Weights of a small multi-label image tagger.
Model: 6.38M parameters, arch vit, norm layernorm, layers 6.
Training: 10800 steps, batches of 256.
Data: 197500 training examples, 14.0 epochs.
Rows from block 3, named by matrix and row number. Rows with one number belong to one attention dimension. Each number is 500 + 40 x the weight over the matrix's rms, rounded and kept within 0 to 999. All counts start at 0. Numbers have three digits each.
# q: attention query, key and value (stacked) (model.blocks.3.attn.qkv.weight, 768x256, the q third), inputs 86-171
# k: attention query, key and value (stacked) (model.blocks.3.attn.qkv.weight, 768x256, the k third), inputs 86-171
q.58:469551522524571486408516497506455523492613430495502513490520422586457531516481508593494517409551606504416449481450450528494574580510441516480528562411516518440543474527507427448433466427604489512577523428510540485453492468478632541566444644435438536537496566
k.58:593495447558507535420571398525462523651570482530520542458496490505509507522427456541438614400509466544407504503510503418410561510540427455504578478493541530489505420461589495491581509439550509549534424502521609436517481537453478543543500592523538397451482503
q.59:544446502506500506563511481534508503574486539550494516494545471511555397455564447510553431570433529497520414469552502476485561393404440506513488449558486563487541461518498532594522533473435503543576459582516471471488577467468573490513498446539468517500538496
k.59:503503495484534479458488422549476463538454480496528514477530431477512431468595501459516486600483570468487484412559489438495513479438459486582495449569504503546554500499528562511494537497455511496521520583509570461461488464481613560496425480517449480529490549
q.60:467472529499572439478459521467537492398451469465449475468482417526537437492476491514508452527570514463470476454486456469571459531404582563520485542506470457460489499476498531515434481531474475475542559435466511548420430465567539494560461567485434564554474486
k.60:533477492490489488423559473479513554490479459491546480448484518474537499494456524513478596468494542493493480594582495529492524501469479513539531544485491522483479453414629540463536457426532514504527473465507517490473488504454561555489431559552504394460486553
q.61:531466448507510488483533532508511394471374556508498482486522527453456558482472487515552462541515463490521530512449509543480490478446463548518525474563459596469529516535506556477492605484448491528490514514440418499500476486422454526487559431612483491472489378
k.61:466487468467484466466502405437495481437480487500481466506507481506545415512523566519515496468484586450500482560586473556539459543465467566560444502526473479523548547497477448475516480582515562513413522463514522485535516509570532530500484449610479491466436497
q.62:483585494520455457465474490398486471455544529544460551600556464535528483506514500568503512443551514486474512504485461488503517595489498507422446529450508499505484507479488446466481480601558481556505469444521491491534499493570381474495529498485481533487508494
k.62:422517503518473515503520595438498592468505569525506492456445546534568533521532480536527535518503477462536502498446547511488539529486517558422473509441491472507485458533480473530479459494499470531542452455497468482502533472547407463470462537517531545468533522
q.63:474569526520516487417494492492466541459582450474491504501482496511442610556428566523439587404538532503470537548460472540502510590619515469464508563400512446484480505481509443403460442477616497478452534408503548491534458520485509542514455609417505502506481577
k.63:533513453544476527528538512489497533551581519514476509483474556525466574529377467547463548400511428557467488551466525537465532494590511500422537515424527501444459484527468444493531478462570483520497475440530467501537507554511379455555584560442562521456486445
q.64:492529535478548491398514549574537440385498488493517477484542495520427514508431461533515502470532496483544481532414471526537470471547482514498482622488442543419532528613460519398424500475558500486534554527442475555513489562465590587536554450523445571512481507
k.64:506480510513488493512467464519519488401505514542501500513548511417448578501412530446498477546528372444478523521493462467513423545496500541510471440582419482525527497525527527545527514562456595520470513459440448465518446554532445516421539516580463492516518452
q.65:512461517455534541538474540524489441504475481518453495574508539492463522462514490480488455532486521500503542457468498430509482480524493499511534518532457512510493512481488519535525488509464497505421538564480517487509485536419574539452523407502517488474508527
k.65:456542463531438514478529443487494457487536480523518514571466498478400450494475507509496514475518521514557466490429492546430500487515458464498567415567546494497512511542481476570455513498547534465476533502499514445550432525582488512557505519488505502490483419
q.66:496469510439519528514499556533493489468518533484554492517512485487507507462504486556505447493517542420483552473469482455435462470512493467461486521513502561514498486470519607458435468465555450509527520507468484489506446403443580523481523474492508519519541550
k.66:521375529550507458540515448475506566488432522513504485519534554466598417491419495439413519452526532523516498529496493528477500503494526530455466515541525497532460526478530508532491507513515473451484504478479497512465498448570539468478529514548574473540521541
q.67:473471501510517510496530534525563469411495512511449451512520515476474554495443479468525507515515458492496508474443496495543462506445556560507533549531458498437478511516471516480483550495542538466540515512466488569436476506474505502482537510549494552527492488
k.67:458540467511493500498477487495490504478557507544550499517566481422474525514464529508456489524531456444494504465451489431471463525498432502521470427558469494503480489489516526590489509528443540496512512499474461481504452557525458474442507544550472460506488484
q.68:537478483522512485500565480489519507491518509490485487445454506513535520534519504482509519492509471502419468491480514561508554500487470574529548509489474483445492496520484491458509513495501532469548448485519535553440564508550437470545506563504501523549520511
k.68:475478499459545427550491465536491574483473490504520507429537517524528586496478487517474466545493480522496514505525535446550537496482557534489427544479435453523455502488489494504516460504485502520515496505512433496445550491448480498502530524534502490495538546
q.69:523492490483551564506531527544534442447492476483498508444522503472456578480537502498553511516485468505480496482421522542532465439495506539546512570510460535518462490497497483462512565442521562492544473485476544515442518505444530551507557467561473459466507534
k.69:522491490441577444525535457533473540466517456502529504436585520470403579472458524485481497497488476495507513505529499484533504464477489487534463494562473444560483514482492495557484478480504542516490529484513450491480521510449485501483510548526478471528541537
q.70:527532485535483475514533486480515521513508545498512535435501495505503472538437526495568522498509469489478496507562511544514514536485512525476458447453528498480463496498495490470512520503557492504544449436530494541481542504542417468502501582474473519507503486
k.70:518513534510552476571475485515523500556495492479486511414501508539543522546547488554541472512492521513458493522573476494525518518477487528518455535442477460482465513496507507450491482519428475548492519508509467516489541492481505497479516444510501518480529513
q.71:450487446434501509509529527479488451560473493518520416537511446481500522468546539470443465500450553498524501461414544479548533476548473543513599478514512472530495528533479469628514506455444526433479470521493545543480504491499553514493483501519540469489487516
k.71:466578521427514508483508553478472519513490438467501513539416540506363540503551513476545457550512479555546515496479470557514483476533492403501595500508576463514501511472500490544464539492524498467452552490505477485532472496482495493545471486476481491537468388
q.72:525501545598482394457532432433474576535543514498543524458456561530558467543468511520446507445509525501467408594555507595436602475556439474433460518445534498464490472541533462454490431478529463507528516452534400471502575517643436408553473584424511577550523498
k.72:489393557555531498535488579482494556472438559516465520484491537550681480540495450484441500500506502509461528549549507498543522512454576586435395633420408542435501469529517510409583446513441490548545424492485477562429557513517499484452558489452544601502530588
q.73:501469509437516511484517557557478444478484536475572475554531520468448547458511488562482416485495547413483525489414489467456452420535451476477519558519478608542506493542509565450445455442517483501544532509438476493526468426444618556506570438515521508483547553
k.73:521398539559526462539542475473486600480423475496500483495529534483533453476383520435420499422568515554524514556450474546480536505482586493420494528532544490560468544484508496525455485501546496471485513447467495499461489459578505481520508535520579492571536502
q.74:554538499542553482544429427462449548555528444494471557487462517535563417515563475535471497504489542533499478517546486466468545521514437481513452501505491471507526476487509460578497461535390477557480536554542518444524485569540517478539452486450439511517480498
k.74:436467469451418505509509520493551449456480483513489482560472499513479498427470501450538521552428482515492490468510577509548485468473557532498542466550483571505548422565485465526610465493567509467492465501523539460525512464487493520552508532473505516456509469
q.75:476501519524470531476496522495484501552460503509501521507491519486462483514542510491471473505497501488516491518481501512494477484531503442507520492476528542567514506516514464492532497507443526502468485436459539463544508496528482497488486442493530462464518491
k.75:552522478513530539435545512468472517542500507479500510474462485530510467507566517537509488421503553509467480544500493524461556480504492462487547543467567518498514521485480468454481506461532488529530495483530533502497507481525515516531465498460509518502474506
q.76:511532529529494493536479458491480559482505519468494573449450516515535442512509486546578494498540478480487484526569476537467486529452510447470450468471521526491507474481525508464469482536510474557557509463529473482509523478562444454517476512429470514525511475
k.76:521420505510508496527493514493523490539450539525477514475564478525627441496493500515487485483493517507458472503570497486526531508454522549470471512467490550495493492502516483477556457523508488529508458492528513493475526469504515486495496486515536484465500531
q.77:520461520486428538506531539470530474587488502509506535480513540430484559528551576445498479547503495493442514537518538529412481492527523442509514459477548538584502437467591510488559474472487534511438433410508501417503544479484471468428478506499575421467559534
k.77:543473483555570502469556511471438558548473544467516488449471504552593437526533477551460547396480615529507474539536517539494582447515501502465475595405539466471466561475441484405465459451523443502552500495559516560474541464502540495564483499410556523486474602
q.78:461503442467479474499514480476471486626530488540558426516516432511541480473529536476408510498432569523520483474483577450511583482561438524510564427497549454536506522522485476637522504452446466436451473542535540500517505491530561500495453541501544464465471536
k.78:476582544422477544482497556499479456519500452438471490555371537544362529497574485457587489547468489572582532474493502582530462451557523389507625530460551473486522511507478507487488534455538457451474544525487519525532509492444498509550478431429476514535471409
q.79:506518494466497531493483487524510458516464503492545517499515463467508480486575523518493446512497453502479461509496512492521512434525499438523522484486498531556512503513504470509490501500468542544521506505523547451501493473551543522506502487484491452445478426
k.79:540489539439533543473492495490519515513475455472469530450537509536479476491531497499543504494507520562499504495552483494477475489488539462490537487499543530545537510466507483481529489490537528517505499500510538475497515443459509496536452492471506446517516490
q.80:514503537479506452451524522527471431521519535503539483493507513503456495493416514526494486473497537473503502544502522525462538438623414490457475544460486568434494523590488544420481457439569461492511513524495448522551553520492552552511543509438486561493514546
k.80:493449598587497498598473465513504522458469498484439523527440572527489546558441488475500482503548449531528539564524425579545461533491555534469460535470405448462480548566484504451470507562451520526438545470444434525504510536538474500463598433500520555537543443
q.81:500475485494500427474494467506452492542510510507563443537514520500522510469499497531419445464467585469485475517483535475464560447581405504472511518516505502485519489563501516531475438454487455469516541541509434506512501459538570490524513515467517545513514525
k.81:463443564516455504548513545486506558462440482493471484573438540516520495475438469425458489514527463557553541515448515546521479509512600502436524519503483515493503478531496497513509498500516487460483485494460500523484505505548499475504537483468543543558529460
q.82:512521466444537482488521509480486461531511448491515441475509466515482548487507511506479508487467557523515482501410534518527536480573427570514561539492503454496500505519481483554486489455473494442492486510475493532508525535489518491516486527520491496511466532
k.82:465513500454506457549514521493479527433477474484504478534450525482387570475477493431531492603502438502516527504485509539570474483518549498496514516520495451522501481509485515554494528491498521477465516500488445523488494518488478512510532505462472524527496465
q.83:506517563510520508497452507457475537446521450476486511482454528514540469514547444560503479485543549506523484531474467519478484492490474455479484590484489522455541464486522522439440457521466436527543570480447449507493491497506508426558468453451478547554501506
k.83:496380455545474472477525510448507512449427578561511477533552497445609426456449507445423520517486477461441483523521560477533524496461528600451461503545464572503506460546517504533581473503506527478529436480523509499458497495564481484473531573513558546466488548
q.84:516448530541451498464574516486542490591487515525509514468496563456463547552513581453476489519502486493456468574532523562438505480552511445499516487455550554539496481530563466450563475479516545515437443413483490457506575522551459465452500504469548484483568524
k.84:538490499567577515468537527471435559532498534485511505440467520560577457551550482566465532405490579504481490561537496530491548474513505493465456602403507476461479556476451469397487455467504466545547505484530477548475550489510514501538484498432541545499495575
q.85:517461560501457479362573554490559460533506492545537473470523543450459535545482562471455504510520525496484441605470527590450518461595476439488510563443543586514523487574551488407518444443550502469458488429458465464501574533547530502475500485485552501492570547
k.85:569461505583573516455528538486424566474477565498496499449473534509595459543527477513436536425499547475472494576546501535503526485526519534463447623429482471464484547487467501395503449479465484538543496464516484580469529505526493508493495513437540567517487590
q.86:471492452429521539516504555518514440469506492513508428550543460479475536454506479505508484524470527480506516429428533421522493468499497549514580499543475495516507516503466544585487536467495497464516509574483524528464446471409583553485513486557506484479478530
k.86:469542502473482482510498496488494491466515451503522469553514519443380507459447507454516503543514469510552517458434509493489454483529495465500561424575535483547494501473504515610482535504515520428483528501468494487527463506503476490511471531516490448546501448
q.87:491518515458528518578460565470465490513482493502427492519488516527477496481440483470554511526497553504534564470497492465505464555523505533449483484502491488478482495457511562545495475517519444481450498505452460574527509547443480466451501476445508509524486552
k.87:464544459558461462537514473477494447536520534538500498606438487477457427534531490520503496517541509483500449503487486567497520496502449528497549456530543480460482497549494484557447531534461489469462523515505485491541444531587491507538530489499506550458451420
q.88:475466507542461529559475505487512549519490525502462520553470509490538453509507513455504497516520444523514533477588467471483476536403608450501465432530487491512484487421519511539520513545483516542449511488532516462472453470498460487440482494471533489510502452
k.88:499549457507462541408474501502532435578526528520515519510509467505572415514581520564469523422486586490509462476485506461416511504523424459537537483485550562476509496440520486477515515481515451490509499527536575486545468481515535490522461493517501449447453515
q.89:460470425547458511579487444446526575525504511530475479516491480486560497499540494439484539526471448525479488436535506451543502557381582543525539391566521414548473495407502461632547568543442541472492464495546539494442469444530406434477464561557540443498473450
k.89:465609434401482537439509547515482476592583485504561486515504442509487474467629488556505497510467563474520475400446561430426512469537417420556545456482578529498495476409518517538490528415527438455564476579542563502499509484433527488522406533468458432473478548
q.90:512458483524507496534512496472546505511541496499486476498480527485547491494497526479485494514511476507454482479532506462481533492485509517508524487526469479460481489471506499567517514474502516509494513536539480510421475540516523458469464544455495525524500489
k.90:421484487498489470492503520500499505472485514547518496537535499478545477498485475496451518516477514491538502469500548475501466491501493512503496468523466522491487475478508491550562471521495484444488474505508490495491492506507494483519493536481501497487497529
q.91:554549573537503490432514483513475484571478467505461592460470545533468479572511544494504510489540509553508482608547476607480522499577467415492472546406518541489556497553527428372528470530506501565435484436486491466571581600545449515508483449423463503494514501
k.91:557477492565538531511534482501474492489492529468460548440458508599541529562512487559559510461498507506425494580590463561538542521473523558495436571428448476465524510582448466379515480536501527604509501472537471498491527511520491528518556468445488578440509514
q.92:539489572505477483401533543521494451559490483510530510484502552475439520536501534507441477475493565499493471591463516571437518441631421412497504571442510605497541484586542490396517439450500492508466503470463465457555557555509548532491524440446516512493550553
k.92:533438531591538503467534510479455574470448533475471491473457530533553485540472492499452519417502531527488512596532491585540550487502572535433482617449476492468489537539451465381508459480502503535518488440517472554477532508546479521510519507444548587513497533
q.93:534514532558498531587452454496497564478471505470403628495441536526509461554495489497580520529545389537484542519627428509490430585385600470498406435507486475531488482422529472452543511611499545603470489468533510456531495525505364480476503498464470469491486432
k.93:525529418514495513477495429532543433594551516514507555439569410566596481510538499628514523436497576464416445460528500438431551518463440538547433463462507538477516478494498467463503485522521487586519470542553561443516505464499545523532514494537474476391512561
q.94:494533479390470559475474514532460468501486505502546511561527469504452482488548470543520476513477506478516523492501479464515449500505505461471503459480502513620529492511506527507470438540495490505497497492488549467595484439468517542508498442503496426472494470
k.94:608529513506513527509478469478523493569487424466460494505495468512452428483530488521546466476544565530472484507470465518465540514494531448475558490521622545553509510491513479478421531481529496510507513491487544466511485414501534491549419469508521462532497430
q.95:465537420492539506586454445507447528476520501476504483534494439541545469447509445539519504477473509494524528392490514406564508521425480575518507462559476416484481520473428498630476563504458480488547508584542537537480436469477530505537503512540455491501430471
k.95:429536508397421487549476499531548435492518434497495491562520498462378550443471508441559460602482442520528511430456510482524451505490511462528560399583504523531516451507523505619516541518530524448458515533475510453534477510459484497489492498547454438511506414
q.96:498463527461515574531532501535496478469501491483496504526479502497509525453583490522513463504507468497467511485489483489489488447499511467532585508517449513545524488474500499493475476490490513512502528521503545462501495458474519537521488448507504458493519498
k.96:539457485498527468506515474515504542478473460515504533518570496488524461470440499498468487487534537517500498519456486483482513503479510486471446489545518532537496501468504479544482507498545521485523499474494494457490484451486526466537455557510516457520528526
q.97:477505507450475518479522554551481464493472549477533509483539480484446532492503516512527471497496502457508530495472498517490455490515502468482499500469518548552487516515511536439492482498527501497498471444456516510548520445481499536499527470514513466476523519
k.97:562482532525559498510519471494484524533475491459491512457482512532514492534519517512496483454543530535495498549514455538479539505494492493492493541468551455509480556488495504445433508486503496530500524484494495523491520476508529497502506460501512500519504507
q.98:472445478564481447498545500497561494529498520522511469508536492469506528522451565425408527469474482522474506479494512501506538506487509536576481507535457471452454532516486460517538553461501577436470477529547516495428491536532524547468561530520521531497506510
k.98:424565539436479523449487505548514500486551502474520513466445526510430608535552531534507498459454484512594542504517493503498442483544491409587539500466464457489499522468482500446508509477509481501464557504496498500526500530444486538445515445542465471499481467
q.99:543527515462558467491487502556439441495518517483521528519506511504466484480436485558496480474492553456502534511512499475447515454580392483460457549489456555443496513563492558448470458460546454541518531563505453516543505527455610556520546482435451566505509552
k.99:472432566538441467606482442522553503453460454470456501551485577504445550508370500439511495516532418545526525526497459565542464539476569535476494464556443477507496512592499480513515508562500541487414534486449462473509483509554478498502592465542528518523542407
q.100:529487487440505511489505512509543439513493515500554524499543461488491516490504546496499460512501462469453508467492490431511479468531496528501508460490500521560469500485500522557499488476500507514465454516506530470493463494476556534473502513495474469485501499
k.100:518493525468520480520485480497526530543482440480487510460455551519475483529511472493510518513499533527528513488533483530483474489506496463537533519493564459544503519475517496479530501502515483479471540506487536493492518451483533493539479460487486485533529503
q.101:493515507572456427498488452455481548564510530543453480519462508535532443534424497456462531489503466525509468515597506512499570555525516512456474412464528458456496506497491481529528488533508458496480495479535462528516539553575387427486443582450515554522487456
k.101:459581509550447570481453548462512440566552522497477510529414465548547483581610475572545479525515512477473478480509491491474506538499443531523498511426491505399512478515504515434495496527410463537526492548500515514528500537530490500505505433445470558459482469
q.102:519466529577521492545517495501520483515484496490447497490508487478523493450530521449466481489487502555470482485479519524511570481479510494562516523508462508439485507478494472521504530468465508495519511522553503477460540527533533513508533491490538538488506534
k.102:424487518444504496454507496482512491455498505491518531498517510490495562504483538498500515483494474522539510528525503484521496487477491517531505490491435489466500497497503481501535467473528533506501541505541450478505484516500516517490541522481496489465483502
q.103:499548578484565520437486550536501476402463466473465523468499482538448484518442471528549500490556503529565505547470450567541462509528512486480469613440462515422539537557478522374443482526561483515519533475452497567531504567489507568537519449468442565541477487
k.103:542474473547509489519459434493535453431498527538470550486548506448484564549464548491529479538550400437415518548537426488511466568470453580526435466556436470513525491542548513516508536591421610572465520471483440456516447531534479505434561481579460513463491453
q.104:468533415514521511567444435487476558478529496505506479527504452552561450453525436518481527479465496506531495399488518404564535527426499568534530449563486405501486502462435470651492556517441478474529517580546528522464440459507505504531485518550477489494427469
k.104:440548499389426507521490513521548438491538452494497473557505485467378534429492512440560468601467449501524507410442528461511438499509499447533582397577515550533537424492534518618525538490535508447487486545475541451526477501447477503501476519524447443523499432
q.105:503477511511510471467460550482512491554535474562486489499554489507502454531452513461422531499478549512528512480489486460470536519553482506515448501500485476465488518500513534547510491502481469474420536574498508489505474579473562501438499495502511536520505552
k.105:456522500518389536442478485460522447498535519511508450559369518471446497542549504505514540507448480451562489486534543538492465484563471496568567488511526489438511513507485515444535507477491482465496529506479512533533484519515488537463523459484473525477446438
q.106:486495531453553550457473573535571465378486468500475476501528480481467521497472452502516505505521487500545531467398471466524419500457549528530495605534453504463521508510491564450446523496524516491516557543438517537464434495423579565478543442570479522518496520
k.106:509479455500470475458488448485489474438521530552537473518575491383485501460451553453463521514485442431496489482490517447488459503508453522514507437596480507541510490481535532586531513503482545463522503479488494469510439521527490504442496565583485442493472493
q.107:505455598510472532464529583513563472453430509492440519477498542443423550544475556437538471539564432504507522580520455594479422501507597453474486547462489572506499501487546529354508480539554552534468473404434492506511537528495439496454508462469526503501551503
k.107:585487456609589510439517455468452553537506571533520543417543478510636444582539506602438543397544578459440468563548454484443563522496427531500414548429526446473469563470498490427458477509461505572542504480543481529479498493554522477494495496492536529445476588
q.108:491461487535510493526510502473534494527519495535467444528498515485529513481487525461452502511493500507469479473515512441500545499511513523529540485528457462442477512479489500589526532480470514475478509566535501530431490545496522463472473529489517533522496498
k.108:414536488493458501453480532474498497473518502529526491546499511459482491507498484497473510532485480481546503462464529478479463495530468488519521450537491507483496483477498500561530480511495504439500509504493478487521476532517464485513493534484498492498474482
q.109:488476482413520511486475522537480432481491486516525457592549484511464555462506481510460468520482526507533530480441495434521454453534483522507557532528467471548525521512477517524492469501492495473440518560466530475557452480411556560485512436575524461468487507
k.109:516545496514482527470515465505475482466534470513499508530458498488401480493465467476511552510537507491541517478399479521434479495554473471491531466544536479516530511516492509527411550499559506470502524510463526488523457510504506524530486522483488509545517491
q.110:534483489451556515589488542483512464496500492479458526438516506482457547482477502485582526518484525469467536464477488499487488531535467544493434513500469533486443500444507542538499492478526482488487472509470456563469521584443512476452535510478470503522491574
k.110:450477485491507402570536441493497502507477492509509493521501528479441491522514504504482489522508505521510456522575495562557500480470504548520503480534494438511461505536507495547498470514491506486442542499536422503484491532535488501488552487516506513459510457
q.111:467560463488472493469490506526478539495533507495525497478507474491517478516500477544524540511509522476563482543515497536484476531461497454471485496498549506494547490534500527467471500525531481493529489490486466511518484472502471473503455510503487508504483478
k.111:567484509508506513506483519521479485486493524502477466515543500506539496482502491477501512516498472480439518489511497492535474505516530527462462524490485509492512499486507529477501528501498483496506450497494498551498506499456484484461503497503511490510486525
q.112:496484466508450463502493451494504487566503514538471475558511497522502485508460514457470522517470470520488511483569492453513540532479527529489515414509506452512492532505481477571544491543472504497445473532548519491531509510512446492479469537529532501500485463
k.112:471609499493440562459462524520517428557579461470490508512409466552437502533567494564573494503524512502534495457446474500449492508530472449538569492472539501443516509501492512454450511512493463519490526544475538499548471515477511512557464440484450499482480431
q.113:493509508490525501478503488507470507460495485482483483481485526501500550487577465522509517492514506503520467528438510548523511469503474520525526578506477507482526494504487477444496523481474497473554511475464485535490544501510473461544503465531500489501495517
k.113:513460481483527484501521492500471540448494504535510500510568492483494541469457506485467482534514458490458510528504508481524531482491520541478435487526460489527502477527499508546483492487512540504516484486507442524465508533479461488456524566513504518533510539
q.114:497506523524491552515476483483508537505492425488463510527470492503494469504551503496479509492510496587556496531485488526518495533450533444540493506523506465527535495474509451514515503542418512525454556518493529427530468533492503506493481446516529480491479476
k.114:512542428455448522374513538518527415473529527507522488532518448487476486455530556491524497500469489464482489483487541480509487475524499452507573480513527598506547485492486503495545523466576513492528470495531538485531481515484499529510451542504486478447427484
q.115:540567539579551478480455413495480545458498448489437581464459531592519425552492453538530554476548474560518467559546435530538513549471485499515457549465479454469554510522473410441501497601489522558488531502511509484521535597563429517563503475455391536524464434
k.115:475523451472460506527487487541547427441541493526480532504543457515475591469478511512552472578482412439400507468526508434518471569447501580533454439556433559500568401576511472522582515545489593569509446506493497419503489521482460542469544531536423532445547471
q.116:554536464509547452509468422543451469550517497481500548510506528529491494500495503528477503491462529504465498502515509470471536467541390510532469498509488487495505492558490432540528503495444531538489506559544510432540515571519556543531543472492443503477490505
k.116:446514517428443500562510489548542483471503421452466500518470535561380597453420501462564479523478452554546520471488501542550459496467597469497532465510473505516533468572450465504532498507581522505438519504480508454512516493455480536553542485477482501506551423
q.117:504453571469519495483468557547521461359477537487485498528499542461454513489431456530523449510557457434519541519487438493476418472488543494445435596524422577434489495519518621355448451497569495534552571513433433538498444490434542515477557472498477602551536499
k.117:504422490602474468499464415481534537478478550598516496498595502413616436522406537502384526447577490446470490532478474439439498566483480592484437450568473495514476515488543522547498479573443534497491499470458490482494430496617501460446539547605547474493516518
q.118:492525526477518546517461566496456497516440499535443478549499484498453481477490474482497497510472532516572515473484498468531493506523529486488503494504471515518490522478493515523506497518474483475480527501464531558544524530459491511467507432477521492500492508
k.118:488577474549455538445508491440477453544533504525503519577435467480431461541556519535522491490542527518499452529467470552442537513506439475502574457532564500462515511542495490519434507493462534497507524491522501469538439537566475503521493503500500521473453388
q.119:534521580511505491407511526545486438508487502496462536477490531521430492550446520497512499490531510519542500595513482592496505491588478447488467580430482550429531534585498495334490469507565480532464514478477474525578560595512497557497526443439479546493517513
k.119:549503522605505534516468442513506463452516520494448561478479522548491545599492506556541496474545462459445509587565408553523489554480493556509438537440409450461530532582463482402486515585455556615473535452488433500526496539527473531453586435523470566470511477
q.120:495408545443435517446564609518559420533482541520547445522540543390432591498480571447479455526501513456475510530463544538427472438573498473495530506482523607512479480527571576444516460409549498470482476450456445500499518465450544502412516499503609510491576564
k.120:549464518587562497464516506458445581522456557486509480469477535506593418548503499534416536377520578520521495574501495554481551471534499482438478599422523448468439603448463505409450452466490438487526525458506487581483518497554511462512478506454578521519477565
q.121:516536513552483453434486439475491574500528479483519497459460526513534457528527484545468508473513506501496445557497487536484538492499475483483491520488527504500538475530516462482476470509458484524522542470491456457500507519586471440551458515484493510532490465
k.121:529425480500503508487523573481505529468463535517499468496519481502595499461486490479469490527479480473438499501523546464538523498479567548451462553487457555497528459511518512473590472491518497514551424483502501539457535492492485486469493548472514540508493569
q.122:521571516465576475465458487545438474441523468463511524495494461566485441478455444567528509469501548524552509511492471491523521491542426502473457564474454497431521540561457525449440475498522442516521551571495489542548483556462573573582522477460418543527475517
k.122:475460537488438485561455455525579431429482464496461506546496527464410585487423505429556484587517370500501535493512468523542438538468522553520504455583443511525531465568522512536523535561487572506411512498440478453532463508508472522448565467559462510509514399
q.123:548513510470535486543409465512465467526496463486458542535485518536513467498508480510485487525487522530505538508535496462468489505516456490516445496509494479498513491497506503529515471535437477540440531564502500448554460563475535517495502466488481503494490511
k.123:456503476487398529500507463521547437492514496494472499572450516525428487483480512481546526514486471492524470461482513538521479491518525485500558444515512523492533484568473491512518516521571496492464510515485552476537479492524507525540527467474497511464492431
q.124:493430509501416516490555528455572491582506513547502474468519538420489560519526584406467494541487472492454481540532547548451506495526548482501543450491562527550485453473576490518578493469512532469460440426512495456475554490529452440414463545514604454481559518
k.124:535495491559576530453545529474424566557503561493523489458456502535590421545570468560453546400493616492502472531530516525488550449539472481474475589393525460455455557447455499412464460451496429508567502494544501586462547489499525476535456500407547532495481599
q.125:482538433455474510557498467506447475592507503518473467537506432544495489473493522459509542510428518547521535458536544471534546522518490543503541383505530434516480545469457481614552542505484472466447440534548550529570536503464454516467466537520523450462453511
k.125:482634519440457526535478488524517406557570432437459507554388489568335565529561488532630466549508490545554512465477443576517478504526476408525573483451543463475519528527476497466410551491514473496445570537495481491549480513446511515542483413475429491502478390
q.126:475476543489477534445560573512566451501454522508488495465523515448435546531497552454516478525534458471507494530461488566510441485516556465499537531453537553523501511533513493415521515497538549491485460397440525508497534496508471496470505468515543481472540499
k.126:575518484569605517447521502465431546536509529496517530426509494509565473550552515570467499414530550485460486560526461503465551489507443485489469554445523459498481569466476499438452494488471492556541506474535481531484518514527509491512485500479514509486479557
q.127:479501530453494535450476522484483453511471466512530498565518479490477513472548506489445456487499501552546501495466488451520494462515525474536531525511479511567507510492509485527508480513455503505441552539496533434528461480461569549495504442545521445453496490
k.127:523524510487501551413502509476493465482503462501504521515457497478420493495518502490523531467510517498544495503452481531441475490520472436534575472525555533518533498515514500491474542479549537487512520510486571464527468483497524505521459506510481494525490470
q.128:453519494636491448457497537549507505550505511496473494493542551566532615519463521492423555456468571549507506516447524470507514504521475527482480538431449561439507489500491429428541535507541538505461458529453440502475498528492471527478605496463485423383475488
k.128:388477585466456421528505500536554500449565487446447516574423413585509523483503487453504461577543505498508536519549476493558447591447543525565485515511384543446562487595486479468471503514528457482437447478499452505445510577527396514398487475481424535505477479
q.129:466522499495526438594456498549505569475494499506479518440516517541501431469462475519513455496475498483484465460512496463542493517458491494465456556543520473466517457487499437566515470571454487458500535484507509482523569493507506478576480492516490568568488482
k.129:400559500525441463536451446500597530485522488561565513490515538457508468484471483506516486547482508450554435498523526447519511508442495472583446491532441494517472445536519471581534542503497532498463504530466453431494535475516498461466537450578469528465546495
q.130:524416513429450562520519453487499465454441511503510431504429530503526457427460454468531533526459406510543500539538562524503518509536488470507543477540496512484544532540481553525538496496450487468521527552523537501571549444484493530487453471530572506484502484
k.130:489512541501435532407515616477518466479580533516525504437562508505444493510491551529504500506543384495492518475456498483463427492517523468476471504452569547454511511506469470481500513441554536517511475451489503499439477518494497485497486565536533463492474426
q.131:511499518559551490474513507541475516520509522505503533505524471491537521543488515483431486510550518508458492501488461481499478476499470543485488519503477537511472499496520490505503487513495525526493464482472478541442483543534546516491533542448463485509497560
k.131:475462477470494517512503496429474546478470498480494495519448484494543493505502516512513498467479554495503487512481485531559528484500497510491489518525472448508492508489500497496497438522504497479502537482525584506509537488561491458507561506562526520506471483
q.132:578471539555547554411509458519467438566533509519507481551510518444520517547492502491445594481525466505451509502533482468440460457509508500515542477471499582505475527497516596394520478451553536535549443565463549581465419523496564493443520532483505429466495573
k.132:539464551461519562498527583474445535507489471437499448543418496508550552516497561486496542449492516522494523529443519579540499462561494534439562526465500509445504542506504546414488402474528452454528468476494597567522532555510520487483512549487527491525435509